Weights of a small rotation predictor: soap at rate 0.0029, 97500 training examples.
Rows from block 5 of a small rotation predictor, named by matrix and row number. Rows with one number belong to one channel. Each number is 500 + 40 x the weight over its row's rms, rounded and kept within 0 to 999. All counts start at 0. Numbers have three digits each.
After each channel's rows are labels from the 100 images, of 14848, where the channel reaches its highest value: "strongest on" is what is common among them. Only what is clearly more common there than usual is listed. The data: rendered scenes of toy objects such as cars, trees, mugs and chairs. In brackets: how many of the 100, against the usual share in percent.
# convs1: 3x3 conv (model.blocks.5.convs.1.weight, 96x96x3x3, each kernel summed), inputs 0-95
# convs2: expand pointwise conv (model.blocks.5.convs.2.weight, 384x96x1x1, transposed), outputs 0-76

convs1.17:568456472529563571468546550488477467470552575590483480456541501501496570546504502503528459502556513522516505536516444578533456486519482559532485453433438521536481474508487527584510509507546538474506511485586455473479421532551480477473482475512514534451504475469483500569554530491558562560
convs2.17:519544537445524468510517536494534497485554536603470502389457520490522484527437482479459492493508502473458500477522606469540562506528488480522461488495501473468538465477522509539528518523562452510480490420596594479493540546549488489
strongest on: table (37 vs 6.8)

convs1.93:490524518460465499510466509490477502516489513437435492522456556473504482569537499579538444569489495491555517492456482516536523535462490534526439504498447525474500545480539474518579423521528506498471482461534515441499473405503467500552494565590593506557490466513422516476506431410542554522
convs2.93:500517518541412505448447430505443540431478478536507500546544566564481431456507514448500465514559516574435431513399448456454493414494530569519501494520521526504500545475583500548499478489497494554478473429505492456452473553459441503
strongest on: hammer (26 vs 6.1)

convs1.87:497522447494568485571501585531479453557532516495491517568544523481553498497513517471481537418489453470465547493503472490466448535483547521433426543486485459496532493477490484529494552502528504495501525545464476412566486570574541524534551554520488465468533463464500588501562432476571437493
convs2.87:494557512450509488474438521488471486512483479510449507536481526464505512524468464477536512521541493438488523544443494528495471491536550544499479619525491462486483507467459455490493475443500484496518549492534496495446529467550569536
strongest on: white object (34 vs 15.6)

convs1.7:439487500448532482514509467555464457543410432537534460469463494507496427419543497563540508554547487499472449464486447464462513535417478451585480514450519500474526519524473447442439487542470491468484416463495546568547540477451488454536468503535502464503515527504473535532534528429542510468
convs2.7:542461506488473504500492425501446565487526533535495471583554423591473440496518505493519489529526447601510554509530445483499500487539454545496459522549465459479507563499553465416427486565482496539512495434520526494506500506495500533
strongest on: ladder (33 vs 6.8)

convs1.16:517470454457405534478458515509525558518473502482416493577466510485485489518547483486528446515499478543453590425520461497491506495495516478490545529548535478511548515520530514464526481467537535542461545497466403518550450557492484468464479541525493458542455485574551475519501451365429492500
convs2.16:507538551536470485543582551508503530484532497522527513492520568477549540554434558509479502544573464434477477485483611404534487441527463512533463428449500512508555523440571474504489519483521518523532528509445474464526506470469548432
strongest on: hammer (30 vs 6.1)

convs1.32:517516574528465442532506502541538488526542564497522485481432486501523527535528459559472480524486415529530510477558565517461526454577455568482513485508472471518533502480533401536543443479462503463477552506566516502471497508509481553538408553566494504514509459508591485539562445470461573502
convs2.32:498479509487520549434503499479491447528516449542438512440460476474461490520478491540496463483530546464530465497562475489495480496475553471493545430553435426496431467480414547468480492462459478531491493490473502556506478512459564456
strongest on: white object (37 vs 15.6)

convs1.79:475459547488539461450543485507509468549472524514476523544500556539515478438483534477495584560454592469511459526536445537484464613578472491495547468454458537449542515506471507505449430493489503504568483457492528417463539564479532558531534494536517455509468447467504519573480466495470481553
convs2.79:508470550453532444476483502478495511470466433430534458491436445432580483535483471465500437506621521456438481490493512485508572449458518498499453572472433472464443460489473478514498481479571485447477507487529506488463527455476509477
strongest on: candle (26 vs 6.6); ladder (25 vs 6.8)

convs1.14:545481545494465459484467534399515517485465513508539462500505507420519472591556513496529473505501523532501476545470547509549477527458553496443554547474515445514525463524530517512557471549514489509448537532442517496538530465550412458450540530494542545541506472508409595445532521494583484564
convs2.14:594449410465507483563502500497445575475506573577457548465492522446548490508519504517405495499468507584542540519531558530450483559483564508469450479509559491521448506513540469467498476470448487459488424496520484443514497567498490477
strongest on: hammer (33 vs 6.1)

convs1.12:572564503511518498432552492525504472508505517467511553501442463517505504481504513481467456563467564522537516522487459513517467534503534410483560464501520539512537510505461506465534493502546476514449500474506483540502491487499577535562370550583491472476494468530468572598609472523573517497
convs2.12:543541503477417496448486521488565503422521459526519490497497486460512482464494580535512492431457498458483524604520514448547594533463530502575485538433485464523444542531465482504460461460504475481583464499608483478456476453482505509
strongest on: bottle (37 vs 6.5)

convs1.72:487455530566479569469547533490507573541473485503482464477547522500457471469559469462540502469474455511525415560537447536480443555478422472473538477496626548530492535466452543533454527555450586496527529467477532508500480521553523471460478514494439532518545481447556491442510468509540468498
convs2.72:496582472484509420540506419488510537471453502507429530572502516496415469503537581459489535472506480486524464555454560517473530556525510437472502531458466488511510448600463501550532464518485585540487473530465454561467520541537472562
strongest on: hammer (25 vs 6.1)

convs1.23:508457501604453538459491533552492474444526470455488515443486508468500478489551508476561515563501436476482440496550523432505492461516459449472466462547456516469574502471446493441541552506569521526427544511554469498486482528442453431606533521478531473472469494542492544538521460498500444442
convs2.23:452631357481548506452444512500499518514487495565484568462515535575465502465498445476472485459464457523500468493503532487584520488509499522465479449571518473502515495567562500441489442518529512459548448465531484521449459511501449473
strongest on: bottle (30 vs 6.5); candle (28 vs 6.6); hammer (25 vs 6.1)

convs1.15:564479484443521501422505478435499564552469586466510520458464455500529572524516493499457486501549514451511538514522538484501512515444571507426417514470459553468533478525507426482502513533565511480582515435473542472514488474531569481499527552534578510497524499508562476460564481539585497528
convs2.15:540464463470509410486446515496489414456491516482510554451542502526535490559465467484545511414539482477545597477486577462571457512466508469561524531486510493450531543429611451571512452518405465525491473454503564488518504430500482482
strongest on: white object (36 vs 15.6)

convs1.40:504472495497559535501532419428430532525501511519528476560446504529453514451526511553513485525451475479465490520492492462498526458518495563486536534479511380475368514526472464495499497542469519525472477573463566521449508544455484515431475505551470501491534448513522473596550501507523442566
convs2.40:555454475538488487511480514519462544444508507440431462477405521470501510504519582510569481581560516537527567553458505483494436501544469493513462556445538459445493439518470547480506537491499463483449541509538486486472493505445517470
strongest on: white object (43 vs 15.6); its colour: white (28 vs 8.5)

convs1.52:448544503498479540517492511489542519501562496382533459478442548477493467516500501561519457501453457504511472520518551481505518491551499465494448500565512534503461549520527473454443511488502488575550616487446491420548557501540384499482539564543489477463463512438520515520531503428543530502
convs2.52:485535510474488489427539469480525489525517498555549397563506485467422440570486432437536522527520483540558530495480538475522486537482452513435555423530468501540518461420487456482556500456455548509501418460437433533542499494489533529
strongest on: light from the left (54 vs 24.3)

convs1.24:447475467523491425478519490512473500403496559511550522455519459500491507447521514570506490488488506503613479493505454524521542520505500558495451498477504476441439467511452455365452387507466516520530486507452478532450469541492505471481535483460529443463534435428496442464477485496484540524
convs2.24:523509573509487528500543596417491501543476568497526464458494474563468466506493521566512546412500536514505547513498447536526543500500423523565500487458486467536519500553529560491552476450440495535512509518466482476568538474462497492
strongest on: bottle (27 vs 6.5)

convs1.47:529509440493506461428514467490520495455477500516538519471557479512459492523532530485548472570505493535448524530486485486500552502465419549444553537487533515512443433559416487460449535522505489564494581539465579581488525580457526459455477571517437477504523565438460499447512543479521509513
convs2.47:506540501491518537547512551541488462524546564514554502476528466542501531471535541489506420569465470551539495438498529499513456497439550501582487447534506512494511462517500566527493570434474442491524446535482523471435524552500413591
strongest on: candle (26 vs 6.6)

convs1.48:466596405491482485561525446460466468535475454537492486475495513463516467400514511512473459459503449490450469573527504559460427548492477539523430481438500407453506485489503482500543512533491504480538514493487431496519437509503522532534495507464489466495493576486401423509498521525548487426
convs2.48:523469533519515500462526498432534580474434490480575493510508469581477584475491515523454485558529536505450482601458440446491494531538466521497523472518506483543471510434578546447492434524395506551498482510489482512494513364575546514
strongest on: white object (35 vs 15.6)

convs1.76:570504528534486495526482493492498467466557527505517460493480461428495527483467544570478522543474408577497478535582493522454434509556533460475428535430482439448438468526544485507560522464552529515499442498452463487465428483532519457534576561508477506488476485433448486509550484448559519482
convs2.76:548516436491461480494480568489525464440461482511510471530549590474459539548546423571553516477558548423478481469506450491613453472492481507453525555515523483537537494514574483535508575465499479502528566452467496460539497444439476541
strongest on: light from the right (56 vs 25.2)

convs1.6:385575511531410575502497533543458512504491545451391497523534492503501502512498524430500415512442478480519554433543428457498491565508433478497541539467526504476513514520481563518576452519426529461540512598487513470455497475502471482490509505536526517515476498493561491507522484464481491511
convs2.6:448542525588514482404501484532474563529507533571441519441536509462563544450503494510514515509489490497462568465479455455512522505515373473451464552518538463442481483542530469443514551475463435546518553495457542514539411517486570472
strongest on: candle (33 vs 6.6); bottle (31 vs 6.5)

convs1.10:573473465547415495529436527490503488506509536453489524484513528496498532553416522506561522427426584518526512430539507543427482455571516468472506510499573560496565487464504523506515468496417512455483542475481577491502497542481533456520513455448548539481544434520527449526523523501446527559
convs2.10:493655501417542451526512521483532491508471504557464518529487499459479516516468509492547544506518498530437440490537461545579485532590509475467540484434506508532465485504598446498461534464426528516542502545509524507477506501538599524
strongest on: bottle (28 vs 6.5)

convs1.41:487467445522544482528523470501537497474503421517461492515438551534525533495489513468531446443530500536557477527436440446490546460482442550616446541455480496508521490482391448491553479498544529548521497485523504458489424504570430548473480521473591473495495513451472567538545506521499500511
convs2.41:556480472480461607565477497530538464536491469500447462419491545507496559483469518545481566498576537528539558505516516418492511486543461538455512571538491493475472492566567500523420516466529467511505521506480493473565472527536514521
strongest on: white object (37 vs 15.6); its colour: white (28 vs 8.5)

convs1.36:526510525517520496428459496509426510543462448516487516494456484490489461488531460492436494466460457490509509524547499476486484562472528548513470466396439474506481454395415529554537468501410473526475476482463523543492473470470511512495420511531470513473506466501371402482561528498506534523
convs2.36:508534531478490509505509514486523506519529569463508463498542487451521502477518436519504466451514457470558540513480452450509579472548524531482422532513510483474479530475495493515594571466459516508447525527383514473470479525549487531
strongest on: light from behind the scene (51 vs 25)

convs1.77:465501556489463533495502477471445490572474490505550523465520498535480504566548493525500431472461452480490524502464532529504509488534524459565474447454453523433538468458531423549504494472525530485521442528502517539476528469443474488489444536530507445532526440464400520396537522462635475468
convs2.77:556505483449502497432525395517484502489497513522402474517467499523480492530490453504473530446510535549446523443450467496442546533512409553520499551543522489464497430570558509489467434471458516485501608453504579449584576453507507464
strongest on: hammer (31 vs 6.1)

convs1.18:457445539493498501576474472492483468515435453463500476453552536558532516463460511480459429470555497528490439530496484473554438512439494494459430517486555516506540467572494520505460538521512507529531477480481567487471488475491440469453569513410516488556400528557494545593493439460455507512
convs2.18:499472464501448484490478543470544542467540476475560492459602511477505448453531488499544433524541529504495516536464483499589533489518428442482455523477491426429530580516425464460511495472531478516520498492472560478506532460459478464
strongest on: candle (25 vs 6.6)

convs1.0:457487411523509536394484517491418459551549475502533513475483552547525536466507435493517444523485482461499483470498483431564483497577472532484467553446500451588511476494507564537557456514544523506517506483424463492517508514500444478470504527521447511509543584492545481505420567528538509564
convs2.0:486514474459463488427485561515427435450479537506531424464467577496447450479457507425541519487535537515538522386444550524507472489564532497442500482458533542517560557463424495563527558488479472442491481443460549469396453463447472523
strongest on: candle (38 vs 6.6); bottle (27 vs 6.5)

convs1.78:449518500528492504533556460535477506451483432463483438499537516520558487489498487504507464460460478443477457486481477407474457537436479526473438492511532515462506540467530487463534471449552529516459478467620482380417472534489468517552436532471561479518480544523508530528492464445443436467
convs2.78:526482452435429485371482517514480461481464538536502457491393503530459514482512517523500482453457436501546443543481489489503494513527487460469474494492536564532448445506503449511521496455417511477432510526453546507459581536507461552
strongest on: hammer (36 vs 6.1)